A small text-conditioned image diffusion model, trained from scratch.
Training: muon at rate 0.0037, 10700 steps.
Data: 90422 training examples, 15.1 epochs.
Rows from block 7 of the text encoder of a small text-conditioned image diffusion model, named by matrix and row number. Rows with one number within an expert belong to one neuron, the router's apart. Each number is 500 + 25 x the weight over its row's rms, rounded and kept within 0 to 999. All counts start at 0. Numbers have three digits each.
Before each expert's rows are labels from the 100 texts, of 14976, where the router gives the expert most weight on average: "fires on" is the input token at the peak. Only what is clearly more common there than usual is listed. The data: larger renderings of crowded toy scenes.
# router: router (text_encoder.blocks.7.mlp.router.weight, 4x128, trained with AdamW), inputs 0-63
# up: expert up (text_encoder.blocks.7.mlp.up, 4x128x128), inputs 0-63
# down: expert down (text_encoder.blocks.7.mlp.down, 4x128x128, transposed), outputs 0-63

# expert 0
fires on: "glossy"; "the"; "ice"; "pine"
router.0:482513505480443523495464487549479498461457468485494503504503497509538528533525510540520522501523534537530505513524449515528547486504482489506519506508493550519530491461504520574517502493508517
up.0:500500500593500500500500500500500500500500500566500500500567500500500500500500500500500500500500400500500500500500500422500500500500500500500500500500500500500500500500500500500500500417500500
down.0:500500500437563458500500500445500500500500500500500500500500450500500552500500500440500500553500542500425500500500500500500500500500500500500541500552500500441500500500500500500500500500557500
up.1:500500500500500500500448500500500500500500500430500445444500500500500500500500500500500556500500500500500500549500500500500500500500554500500500500500440500500500500500500500439500500500500500
down.1:500500536500500470528537469461500470500500461500460553560500500500500500500500500500528500500500500500534463500467528500500500500500500444546389500500500531500500500500546542500440500468471459
up.2:500500442433500558500500500557469500500500552500500500500538437500500500500500500500500500500500500500500500500500410500500500500500500529525500500500500500500500500500500500500466500500500500
down.2:545500500500382500459500537500500500500547452500500500500500500554500500439467500500500500442500500500500500500500500500500548500500542553500500549500500500500500500500500500500500500500567500
up.3:588500500500552533544455500413459500500456500500542500500448500472500500463500500539538528500500500500471500500500500500500500500500500529500500500500500500500500500449500500500500500500471500
down.3:500500500500406464500583500569500500535500477500468500500500500500500500535500540549500500500500500424535500500500500500500500500500500500500500500500500500535500500500500500500500460471500500
up.4:520544444422500459533500500500500500500500536500500500500500500500457500500500464472484500500500500484500500534500500500500500553500500500508523500500500500500473500500500500468500500500500500
down.4:500472500500460470500500500465423500531537450500500500500500500500500500434500500500500481500500514500523484500500500500530463500530500500500500500476500500500537500500500500500500500480500480
up.5:500500500500500409500462567500500500500500500500468500500500500456500540500558500500500500500500540500537548500500500500500541500500500500500500500468500500500500500500468529537500500500551500
down.5:500500500500500547500500427500500500500500500500500500542500500500471500500450500500500500550500460500463500569500500500500500500500544544500500500500460500500500500500500500500500500452430500
up.6:416500500455408500500500500500500480500500500500500535486500500500500500500500500500500545477500500500524477525474500530500500500500500500552548539500500465550500514493500500537500516525500500
down.6:500500634500500556407500500433500500500500500500528500531500500500500500581500500500500500534474500500500500486500500500500532529500500477500500500500531500500473476500500500500466453472500530
up.7:500500559500500500500500500500500433500500500500500500500500466452500500440458500500500500500471500500528533500500442500500472500500535464500500500500500451500500500500500500500567538500500467
down.7:500500448500500500500558500500500500500500500500500500500500565500422500526500500500568500500500500500500448500500500500558500447500500500451457500451500500500500500500500500500459500500539500
up.8:500436471500500396500507565555500500500500500526460533500500500500530523514529561500477500500500547500524500514500463472523500500500485526509500500500438498570477500500500500500500500500500524
down.8:469517500566483442591536572461500481500500500500500500500500429500500500512500500500500514500485518521500500500529508500500486509500500495500500500500500500500500500500454426500500524489500510
up.9:500456500500500500500500500500449500538500530538500471500500533500500500500500465500500500500500500500500500500500423500500500500500500500500530500500500500500500500500500459500541500552447500
down.9:500481523500473500500500539462528500441500518463500500524500528532500500500479480500500471476533500458500500500434524500500500476500500500500500543500500500500500469458500500547472533500500526
up.10:500500500500500451500454603500500500500500500500500500500543500500500500500500500500500446500500500500500500500427543500500500500500450500500500500500500500561500500500500500500500500500500500
down.10:500500500500500500500500424500436500500500500500500562500444500500500500500500549500500500500500500500500418500500444500559440555500564435500500500500500500500500500500500500425500500500500500
up.11:469500500500500420500457432500551537500500500500477500476462519527500500500475520500500500504500500500500486500500500500500461500500473523500478474500500500500500500543474500511474500500500500
down.11:500547452529500542532544525500500475468539482539521458500548500464500500500500500500500500500529500500500530517500500500475500500500500481500500560473500500529500467500500548500500475500500500
up.12:500579500500500500500500500500500500500500394500500500500433500500500500500500500500500500500500500500500500570500500500500500500500500500500500500500500500500585584500500432500500500500500500
down.12:500500500500463500538500500500500534500463500536500500500500445553500500455500500500500540500549500500500500500500500500500500500500500460569500552500500458500446500574500534455500500571457435
up.13:500500500500492500500500500457500500500559500500500498500418448500500500500437500500500500458500488500500500455464500500500551537500500500500444500500532541500500500500500500575437500481500539
down.13:500500386500500500434535500500500500500533500500515500500537500500478586500500500500500526500500500500500457500500459500500500500454500500500500500500541358500500500465500500500500500525500480
up.14:500500500500500500500500500561500500500500500500500500500500500500500500500500500500500500500500500558500500500500404558557500500500500500500500500500500500500500500500500500500500500500500500
down.14:500500500500500500541463500500500500500500500453500500500500500466500500500577500500500458500500500500500500500543460426450500500500500500500500500500500500500500500500500500500500500548459500
up.15:416471529474500461526500500455461564533476471500465500460500537469500533500500500456500500500500537500500470500500500522500522480500500500500500520500459500500538500531454500468500500500483500
down.15:500532500526500500457500500500570477445500529500541462500500533545500500500500500530531500500500500500533500500500500500530500500500500500500500500468471519474500500500500500500500500543500500
up.16:500555500545448500500500500500541500564500500500500491500500469500534552500444500500490500500500500516500500500500408479500473464500500483500500500464500517500477522554543500500500475500500500
down.16:500500550500434500355500500446462500500500544500500532500500500500500500500500500474500500500500524500500500382500500500500500500500500516461500500500500500500500500500500500500484482500482500
up.17:500473500500401571525465500577486519538526500485534484500500472500500472482475531500519476538513525511505500500524485446530500500500500530488500475500481520500481500465465500469470490500500538
down.17:515500500423476627430500563474474500543500500500539500459443465500500481499474500500500500500500500500500500500500500500500500500500500500500500500500500500500509553500490472500500500500500500
up.18:531500500500526500500500539500423541500459465460461500544500500500500541500546500500500500500500542500500500500500474500500544525500463500500500500467500536500540500500500500500500467500531500
down.18:542500500533425500500500433544560460462535535542500500466500500500540500500449500500500500500500536500461500500500500500500500500500543500534500500500466500500500500500500500500453500471500500
up.19:415452500500559500500557453500500474500500542500500500500500529534500500549468500500532474517454500500500531500500535529529500520500500500526500532500527518500500500450525500532500528500500500
down.19:526478500500536460500500465500549500500500500500470469500530500500500500545528500534500500500500539500526500548500500500475528523478522500500500531500545500522523500532519500500500500500500500
up.20:500565612500500500564500587486500468500500465500500500500470450500500500462500500500500500500500500500500500448467500500500488500500500500457500500500550500500500500500500500500500500500500500
down.20:500500385559383500419500539500500500500500532454500500500500500469500563500500500500500553500500522500472500478500500500500539500500500500525500500500500500500477500500500500477500500500500500
up.21:459500500500500500500450500381504505466500500423500500500477530500500500500500500500518500500464500500500500500522500512500500500534500500503521517466500500500500500500500500480500500500500500
down.21:526536500445500500423515500500471500500546562512500500500500500500500485500500500500500500500500500500461500500500500477529500500466527500500463475500500500500500488500500492475500500500500500
up.22:500552500500500436500568500500500500500500500565500500541500537500500500500500553500500500500500500500500500500500500500500500500500500500500500500500453500500500500500500500500500538500500500
down.22:500574453500450500500434500456500500500500541441457500500500500500500500500500500500454500462538500500500500468500459500500500500500500500500500500500500500458500500500500556500500500500500500

# expert 2
fires on: ","; "tree"
router.2:465503497470548514494531521504525522513506468451494479518478491530514519507510478504516531523537510524519530521536471501516494523521514512530485497485515481488543522481515503540550504533508506
up.0:500500535541500542528500563500500450500500500500500471500500500500500461500500463500500500500500500500500500500500500500500500500500500464500500500563500500500559500500472500500500500500533500
down.0:536500500500399437500500500500500500500460500500500500500500500500500500531543579453500500500500500500445500500534500500500500534541500500500500500500545530500443500500500500500467500500500500
up.1:546500500541500500500500500500500460470457500465446457500500500467527500500459464500461500500500500500500500557500553500469500500500500500500500561532500500500527526500500464500500551470500500
down.1:500500545500439449557500500500500528500500500500500500500500500500444500500557529500500500500500464500500464469500500500500500500500472500500531433467500540500431460500500556433500500535500500
up.2:500567500500500500500590425500500500500500500500500500500500500500500500500500500500500500500500500500560500500500500500500500500500500500410500500500500500500500500500500500500500500500500500
down.2:500500391500500500500500500500500500500500500500500500500500500573500500500500500500429500500500500590445500500500500500500450500500453500547500500500500500500500500446500500500500547500551500
up.3:570500552541500528500500500519527467482500500442476439500500500526500536527500537500500464470478500473500500500500522517500468500500526500544500500547500500500461476500479500500535500471500500
down.3:516500585500476430578525451500484500515500472518500517500460500463474469527500500462531500500500500500500500464500500500480500500545500483500500523500500476533525500500482500500500528500500500
up.4:500500500462465459500500500500447548500535500500500500500500500500500463462500500500500500500500500500500500500526525500500500558500500500500475500500456544500500438500500500500500500500500500
down.4:500500469552456500552500500500559500500500535500500500500500554500469500500500559541500500500500500500500500500500428500500500500500500500500539500545500500500500500500500500500500460560500500
up.5:476500577500500500500577542500500500500563500500524462500500450500500461475475500500468500500500526500525479500500500500544500500500500500500500548500430500500500500534500551500532500500500500
down.5:554530500554464500618453500500500446471500500533526500500423500500500528500466451500532500500500500476500500500500500500500523500500500500500477459522500500500500500500500500471475449500500500
up.6:500454437500532500588500500500594500500500500541500500500500500500500500500536500500468500431500431500500500500500500500500500500500500500500500500500500476500500500500500500500500458500500500
down.6:535500500440500500500541500500423500500500500500500500500500500500539500500500500500500552500500500464500500434500500500554500500541500500500500500500500500500500500500500500500500500500500500
up.7:500467462462474440464500500500419533465500500500500468500500500500500500473500439500500500500500500500500500500500500465456500528500500500500465500500460500500500463500529500500500500500500500
down.7:500500500500500545572500500500561500500500500500500547500500540500457500500500542500500500500500500500500500500500500500539500500500547500500500564500552500500451500544500500500500500500500500
up.8:500500500537637500500500529433500524500466500500500500500525500500500500500500561500500500500500468475500500529437431500467500500500500528500500500500530500500458500500500500500500533462500573
down.8:500463555459343500500500439530443500468500500539500500500500454500500500500500500500500500526531500525500500500500526500530500500500500500500455500500500500500500500536500500500500527500500500
up.9:500500500500500500500500500500500500500500500500500593500500500500500500500500500500500500500606500634500500500500500500500500500500500500500500500500500500500500500500500500500500500500500500
down.9:500500500500500500500500500500442555500500500500500454500436500500500500500500500500500500500500541500500594500500500500500500500500500560500500500500500446445500500500500500500547500500500500
up.10:500500500445500500500532500500563500500500458461500500500463449500500472500442500500500524500500500500500500500500500500500500500500500524500471429529500472500500536500556462500500500530500500
down.10:500466500552500547529455500500442529500500500500500462500537527500474527500542500544500451500500538500500539500475500500500500500500547500500500526500500524500500473500500500443534529500500500
up.11:500453500500500500591500500500500500500500500500540500500500500500456500500500500500500500500500500500462500500500500500500500500500500500500500500500500500500500500500500500500500500500500500
down.11:500500574500566500500500457500500552500500500451500500500500543500500500500500551500438500500500500500500500500500500500548500500500500500565500460500500500500542500500500444500500500500500500
up.12:484499500447468544455444526500534500455500534500533500500500500500500466460500481500517476518500500500500511468500500522527500500500489515482423472443478542461507478500500500500557471500481500
down.12:513500463500500509623514548500458511500519500500515500520521455547500500447457500481497500483485517488514500483500546500549477500500500490500500500500500538500500500500472467500500500500469485
up.13:509572349536457466500500500456500500488521476500528500500500500500500500500500582522500523500500500500500500531475500517500473500476520500500500500526500500500500500439500500500513500515500483
down.13:500500455467404414530500500482424500500500530508500500500500500527475500409500500475500500516510500500500500475500500500500500484500518500500500476500500500500509454500500510500500500500500513
up.14:520466500543500605500500482456485500457500542500500500500500479481500461523472476500500500500500500500500500479500520528500500500500500535500500500500500500500500500538500500517470536500500500
down.14:476500500437479412500500500532500500544500500500500500500500561500500538500527529500500500500500546500500500468500451500500500500500500500476500524500500500500500500500500500500500470500500500
up.15:450544500500500500467500459459500557471500500500529467500500500500500518500500500500500500500456500500531500481500598481500500500500470500500500526500500519500500500500469519500500500474500500
down.15:500464608518406500426475500500500500477500500500500500553500500526500500475534461500500478522524500500500521500500500524500464481527500500500500464500500500500476469500536500477500500500523500
up.16:500500510500549500557500500500500458500500537500500500500500515515500474481500432500516462500481471500513481453500500500528515500500500525500419451453500500500577500500500485500500500500500500
down.16:535500500500500500594480554524530500500500500500518478500500500537500553500450500500454516500500500500500480500489500500554513500500492479500487449500485500500521457500491466500483481500494500
up.17:500500467500541423500500523500412500500500479500500500466500500500500500467500535500500500500500520500500500500481500526500500500500500500500500500500531500500500500500500500500450500500500500
down.17:474500500500404500539500461500548500500500500571500500500500500500500500500500463525500500500500500452500500500469500500500500473500500500500500500500500500461500500500528500500500500469500500
up.18:500500500460500598445500500526473500500500500500477522500500526500500559500442500500532500445500540500500500500500500542500500500515522481500500500528500500500519500468532500500500500500500500
down.18:500500614541500441360479469464500500500500500500500500543460500471469471500500471500529476500500520500500500500500480482500500479500500500500500500465500500532500500500465500500500476479480521
up.19:500500500500500500500500500449500500500500557500500500500500544500500543460500500500500500500500500500500500500500500500500500500500500500500500500500437560500500458500500500500500500500500500
down.19:500500500500500500500500500555500500500576500500500500464500449500500447534500500500500468500500500443500500500500500500500463500500500500451500500532500500563466500500500550500571500500500500
up.20:500500500441500546500500500500500463541500551500455452500500455500550500500545500500500533500500500500500500500500500532500553500449500500500500500500500500445500500500500500500500534553500500
down.20:500500500500500500500500500500500531500534500500568586500500565500445500542500500563500467500554544500500460500464500500500500500500500500500500500500466500537500531528500500531500500500500500
up.21:500534433563500415461500473527451500525512511464493500500476459500478472500517606500500484500516473500500484500500460518500500539526515546477500500541453531500500500500487500487500526511500516
down.21:500500415500415409500528500440500500484500500500500500526503507542481497448500488475500500500500500500500500500500511500455500500500490486500484500500500500500510476500505508500489489500500500
up.22:500500500500500500500500576500500500500500500551500500456500500500500500500500552421500500464500426500500500500452413500500500500500500500500500500542560500560428500500500500500444500500500500
down.22:500554500500500457410500500500500463500500452500500500500500500500540500500500500543444500500500500500500500500540555500500500500500500500500500500500453500500500500500500500500500500500500500

# expert 1
fires on: "orange"; "red"; "yellow"
router.1:475516483516539512498510542523484503502539498489498516547516481519469491491500513509522499529540548515497535511501468537556488564547518527486485497516503517467539492514510522498547498550499484
up.0:500500500500474552500532434448500500500500500500464500486500530461525500500463585500500516500520500500500500475500500500500500500500469460500500500500523461545459500528500500500500463500500500
down.0:500516500500500384500500580519590500500500543500500500500500500500500583553552500500500562500500540500500500500500500500500500500470500500504500512472532500500500500465500500500540500500467500
up.1:486500500435478500500500500500500500578500566500500500500489500500453500500500500500531500500500500475500477500500608500520459500500500500500500500500443500500435500500500500500500500500500444
down.1:500500552577500434500500500500500500500500468479537500536500500500500500500519500500500500524500500500500500485515500500500500500500500500500531473500500500544500500500500491500483500500500500
up.2:500500500500500538500525523462500500500470424428500500500500546500500500500500500500500530500500477500500500500526500500500500471500500500500500532469500500500500500500526500500538500500500500
down.2:500500468500546500500500500547561500500500565500500500500500500549500500500556500500550451500500537500545500539500500553500500500500500500500500500500500500500500500543500500500500500500500500
up.3:455470500466394510500454500551549548500500500500500487500534450500500454500551472500489500500500500500500500500500527500500500526525489500500503529500543500500461500500500500500500500500489500
down.3:500500411500500565421540487439500500500525500554500500500494500500500500500464500456500500500490480500500468474500500500500531500500500500500471500500542522500500500479500500500500500500500500
up.4:500457468524469577500500500500455500500500500500500500500541500500461570483445500500500521500500500500500500500500500470517471480500520551531516500533500449500500522518545500500484500500500500
down.4:500524452500459433455500500500500486512500500500485500500432500528500500500500500550537500500500500500500500500500500490500500500500500500500501500500500500500513500500462458500500481523500500
up.5:500500500500500500500500500593540418500540500557500500500500500500500500500500500500500500500500547500500500500500500500500500500500540500500530500500500500500500500546533500500538500500500500
down.5:500500500500500500500500554456454562500500500500550555500500500500500500500500500500500500471500500462500466500535500500500500549445500463500500500500500593500500500531500500500500500500500500
up.6:500535500500500500500500500500500500532470500500500500500500593500500467451439500500500500531539500500500446557500591500500500500537500500500460500500500500539500500533500500533531500500451500
down.6:500500500500500500500500500456500471472500578500500500559500399535500537500541500468472500500500531500500500500500500500466500500500500472470500500453500500500500500458500500426463528500500500
up.7:433598500469500563500521500509500500500500500544500500455500500500500552500473500500500473500500500500500500500500500500500500500500500436500500500472500500500500500524500500500461500514500500
down.7:500500500584500500408500500431520500500500447436526446500464523500500500491501500500500500500500500500500500500500500500500500500500500500500500500500500415542525500500515500472500500500500500
up.8:500500500497500400500555500500500616500500500500500500500500500500463549500429500500500500500473500500500458475500440500500500500500533500500500500447456500463500500509500500500436464500531500
down.8:500530397519500417462500500500500472500500500500500500500500548500500500541500500500500500500527500500500529584500500500500500500491500500500500500500500442500500501500531500500520500500500500
up.9:500500500447500500453447500500500500575500571500500500500500500500500500500500500543500500500500500500500548500500500500569454500500500500500428500500500500500500500500555558500500500500500500
down.9:500500592500500457500500500500500500454500500500500500548449500500500500442500548500446500545500500451500500452500500500460500500500500500500500500500500500500500540461500535500500500500500500
up.10:500529473576500428452536542500460467484537500477500521520500500500481500500541545532500490500500534500483500527522467528500482568500500532500504500512473500500500485500486500455521490500500500
down.10:479500458500467418500500474455500523500500521500457466500508512526500509500500500491500472496500500500508484500500500500455500500500539491500500459500500500500500453500512500489491500500500500
up.11:500500500464500500500500500465500461500500500500446500500500456500500469500500533500500539500500440547500453500500465500500500500500500551500500558500500500458538500500500500468500500533500500
down.11:564500462536407500500500541500500500500500500500555500500500500472500500550500500580500500500463500475500528471500500500454543553500447500500500500500500500548500529500500526524465473537475500
up.12:500521500463500500500500419544500500541500500500500500500500539549500500453522500500500500500455441473521500500500500500500500500479525500521476500500500470517500500523475500526500500464500533
down.12:544472500500500500500527554475500479460500533500500500500500500500500500500527439500500500500500519500500500500500466500500500500500468500500500457500542500500500500500500455524500554478522478
up.13:500500500500500500500500500441500450500500440562555500500500500500500500500579500500500500564500500500500500500500500500500500500500500500500500500500500500500500500500500500500500500500500500
down.13:500500430500500500500500500569500500500500552500500500442500500523500500500500454500500500500500500500500500500500500500500500500500500500500500500500500500500459500441500500500500500545559500
up.14:544463500500555500500500438500500500500500500500500500500500500500500500500544500500500500500500500500500500500500500500456500500500500500500500500500500425500500592500500500500500463500500500
down.14:439427552542500500500550500500500500500500500500500500544500500500500500500444500500500500500500500500456500500500447500500461500500500500500500500500500558500500500500500500500500500462500500
up.15:532500527557500464500479477500565464500541465500500500500500500500500536476443500500500500538475500500500500500567531500554500500500500500462500500500500567529536500500480500529500500500456500
down.15:500464612500500526555500551500500532450500543500470500526500500500500464500500500500500500500531500500500500500500500500500500500500520530500500500470475464500500463500535500482500475500500500
up.16:500500500528500500460509500555429500500500546569500493500500460500500500500432500500500500500500500500500500500500500500500500555535500500500500500500500539500500500543500500500433500500500500
down.16:500528439500500400494465500447555543500483500487500500500500559500500516478511500467500500500500500500475500500462500500500527500500500500500500500519500500500500534500500500477500500476500519
up.17:500500500535535549500500547500500500500547500500500500500500500500500500500500563500500500500500500500500500562500500500500500500500500500500500500500500500457500500500500541500537500500500537
down.17:500533500500417441500500500500500500500500500500559547500500500500500500500500454500500500540542500448500468500500500500541431500500500546500500500500500500500551500500500500500500500500500500
up.18:500457442526536598407559570465520500500500503511500500500500500500500500466496449500500500539500500500500500500500500480500464490500500500517440512500500500500500509480500500500496500533500500
down.18:517500500500361500593500500513465500500500500500500500541500472468500500500500500500500460500500500500500500474500500500500500500525500500458479500500500500478517500500500433500500500500500500
up.19:500500500500500500500500500409500500432500500500500500500603500500500500500500500500500500422500500500500500500593500500500500500500500500500570500500500500500405573500500500500500500500500500
down.19:500447500500500500500500500500557500543545500583457535500500500500500559500500500500500500500500543500500460547500500500500500580500500500500457500552537500500500500500500500500500444500500500
up.20:475535534500500500539500500500500500500500500500500461500449500500434500455536565529449500500524537500500500500500500530500500500500500500500500500500500500583500500452500500500500500500500500
down.20:534500397500500460553500500460500452500500500558474500500500500500500500500500500500500500500500500556500500500500500500500500500500500500500500467465500500530500500534500500533500500545500500
up.21:586545500500500546500500500542459500500460500467531500500546500500500500500447500534500500465500500470500500500531549500500477500500500464500500453556500500500500500500500500500500500500500544
down.21:500461500500500419500543500473537460500500562534453544500500463500500500500500500500500500500500500500500500463453500500500500500500500500500462569460451500563500500500500500500500500500533500
up.22:542500530542500523520500500500452450500453500500454414500500530453475500500500500500500500548500500500528500500537539541451500528536500500500500500560500500500500500500460500500500547480500442
down.22:518500518482500436549500434455530537500452500459550500500476483520500500527500500462500477500519500483500500500500483481529480477480539500500500500483500519532481531500529517500500518541500478

# expert 3
fires on: "and"
router.3:527465501524522463512522490456504489520525549533506500483502521479467463485470494459467464479453464462464470470470547473455463489469500504490508491495508463506446504527479475441476492484491497
up.0:500500500500549500524500500460480470500500500500500552418500478468481500468445500500500500500500500500500500500500524500500500500500500500500500500500500500469539500500500500500500533500500500
down.0:500520500500368500500500535500500500500500500500500469500500500514530500500500500500543500484520529519500500500520461500500452500456500500500500500500500500544500500500459440500500500500500476
up.1:489550500500500500500500578500500422500500500500500542551500463551500500461500500500500500500465500500500500500546469469500500562500500553500500500500520500500500500542466500500500500500500500
down.1:500500500520500421500500500500450561408500500500452543500500500500500500500500500549571500536500500500472463548500541500500472446500500500500500500500500500500500500500500500500500500500500549
up.2:500542500500500457500500500568565500500500500500500500500500471437539437500500500500548500500500526500500500500500500500475500500500500500500500438467455490548500500500500500500500500500500500
down.2:470500500500500500500532519457448500509500500500500500500547500537500536500537500500436500500500500500500500585468468529500468480500500527500515500522500548500500500500547539500500477500500500
up.3:500500500500500529500500468549500500500500466500500500500535500525500500526500500449500479466500500500500500500459537500500476500500500500500557500535458500500500500550468500500524500500500500
down.3:458500472500565407500500550451525500464500538500445500500458527500500500530500500500473536532500500500500538500500500500500500500500500545500500538475534500500500471500469500500500500500462500
up.4:464549485406500534519500500500500500465525500544486500500500500500500500500500500526500500500500525500532500500500500500521500500500500449500500500500538500552500500543468500500455500500500483
down.4:523500500563500500385528448500500500500488500500478500530500500436500451500500500500500500500481500500476500500526462500500500462500483500479500500530500500500468500500500557473521500500500534
up.5:500500500417500500500500500500500500500500500500500500500500611500500500500429500500500500500500500500500500500500500500500500500500500500500500500500500500500500500500500500500500500500500500
down.5:500500500500500460500534500500500500500444500500500500500500468500500500500500500500500500500500500500500500550500500500500500533500500500500467500500500500500532500500500500531538500548459551
up.6:447478500500515500500500557497500500500500500448489500500500500500500500500500500470519497500500500500500500500500544500521500500509500485500500500500500522500500500500471479500500472513500500
down.6:541500500500451528500500394500509500500486558566500500500480500500500477462500500500500500487500536500500519451478500500464526500500500500500500500500500500500472500500500521500500500500500500
up.7:500542500432460500500581500454500500500500500439500500500500525540500500500465500500500500500500500500500500551465500559500440500449559476535545540500500475500500500500556500543500500500500500
down.7:500500534525404500500531500555555457457522500531500500500472500479550500500500500500565500500461500500500500500500500500522531500500474500500500500500500500468561500500475529470545500500500500
up.8:500500564500533500530469527584500471454436500500507500500525500522500500500500500500500500500474479487500500500500500500478525488500500493500500500469523463536500500438451500538500500500500500
down.8:500500500500611409500500573486500500500500500500500500500550539500500500560517500510500500500500540529500485566500500500500500500500500500477500492500500500500487500500516419500500500500500523
up.9:500500500500500500500500500558500430472500500586548500500500426452500500500500500500500500443500500500500500500500500500500500500500446548500500500500463500500500500500500500500500500500500500
down.9:500500456500500500464500500455500560556441500500500431454539543500442500500500500500500500500500500500500549500546458500500500500500500500500500500500500500500500500457500500557500500500500500
up.10:461461428550500490500568560544500460500484500500503537524500500540523529529500500500500500500477500500500500507500500484532500500517500500500465500500477528500500500516500490519500500500500460
down.10:496500382508509393514500510500446500500500491500500573500533500531500500500500500500576487500516519500493500500500500500500500500500483500500500500500500500531490485500500446521500500500500500
up.11:500500500551500477500500500500500500540566500500500500500500500500500500500413500500500500500500500500500538500500500500500427500500500542455500500500500500500500500500500500500500436500500500
down.11:451500500500500500500500500500500500500500500500500500500594500500500500500500500534500536500500500444500500500500500466560536500500500453500500500466500500500500500500500500500500500500500500
up.12:500514500535500540500500500561500457512500500547488500500478525500500471500449575500500500500529500500500500500500479500500547500500500530500539500500537500500500500539483500500447500500500500
down.12:500500438455449423443547555431500500500500500500444500500500445534500500500500466500500533500500500500460500500464500500500500535500500500500500500500500500500500500500500452500500500538500500
up.13:500500500570500500500500500500500500500500500500500500500500412500500500500500500500500500500500500500500500500500500500500500500500500579500500500569500500500500500500500500500500500500500500
down.13:500500500549431500500500546500500576500500500500500500500500500500442500500500500500500500500500500500500500500500500500500500500500435500592500500500448500500500500500500500500500500500500500
up.14:435500500500500555556500500500500530500520561584500500500500500500500500500500539500500500425500433500500500500500500500500500500458500460500500530500500500500500500500562500500500500500500500
down.14:534500500500374500500500500500500500500500500483500500525500500500500483500553433500500463500500500531500446463500450500500500500500500500500500500544500500500500500500500500500524532500500500
up.15:561500489461531500500550500500555515547463493445470531452500500500500500453545485500500500486454480500480500529492500500481500479478500500500500450500500500500500500500500500500500500500500482
down.15:500518500500491500438466533552500500444500500560500500500428500463477463500470470539500500491500529500500469490500500485500515516500468511500520500500500500500513500500463500538522500500520500
up.16:500500500500500557524500500558520500566500500500500533515500500500535540500500500468500500453470500500517500531500500500500500515500500500462500500500449500500500500471458500471500522500500500
down.16:500500500500564352469535500460500500500500500500469500500500500473500500500500500500431500500500500500500500534500500500500500500500500500466500535500500500500500500500500500551500500500500500
up.17:500500500500500500500500445560500500417500500549500500500500500500500500500500500500500500500544456500500500500500500500500500500500500500500603500500500539500500500500541500500500500500500500
down.17:443500500535500500500561542500564429500500500500546500500500500500500500500500500500500500500500500500544500500544500539500500500500500500500441500500557500500500500500500500453500500500539500
up.18:500500500572500500500544500500500500500500425453500500456500449500500445500552500500500500500458500462500455500500500500545500500500500500500456500448500500541500500443500500457446546500500500
down.18:500451500500444500453500500530500500500500552500500500577548500500539566500500500500500500456500500466500500500500500500500500464534500500500551500467500500462500500500500558500500500500500500
up.19:500500535532617541500500500500481500500500555500470500500500500500500500500500449500489500500500500485493526500500485500500500500469519500500528523529500500465500487500500500500500500500500500
down.19:500500500500388463500500500529500500500500500500500500500463500500500422464500500500500500500500500500521500500500500520500500500500500500500500500500533453500511500500457500500500509500500500
up.20:500500500474500477532500471485500472461469500500482500458460472500455454560462500500500500500500500500500500463500500553500500540500541500500500473500500500500473522500500500500500535500528417
down.20:500465500500458500500500533500500500500558534500500500500500500500500500500548500468500462500500500472500459500500500500537500446500500500500500500500500531500500500500455500500500500500500500
up.21:500500500500500500500500500500500500500397500500500424405426500500500500500500500500500500588500500500500500500500500500500500500500500500500500500500500500500405500500500500500500500500500500
down.21:500500500500544500500500500500435500500500500500500591552500500436500500500500500500500500561500500560542500500500500500500500500500500500500500500500579500500542500448552500500500500500500500
up.22:529500468500500500500500392500539526470500500615471500500482519500500539528500477516500531500500500500500500500500500500462500475512500469489500500500554500481500500500500500500500473500500500
down.22:500523500500500500549466599500500500500475535500500500542500500500500500427500462500500500500527500500500500500500500500500500500500500500472491461500467572500520500500500500500500500500500500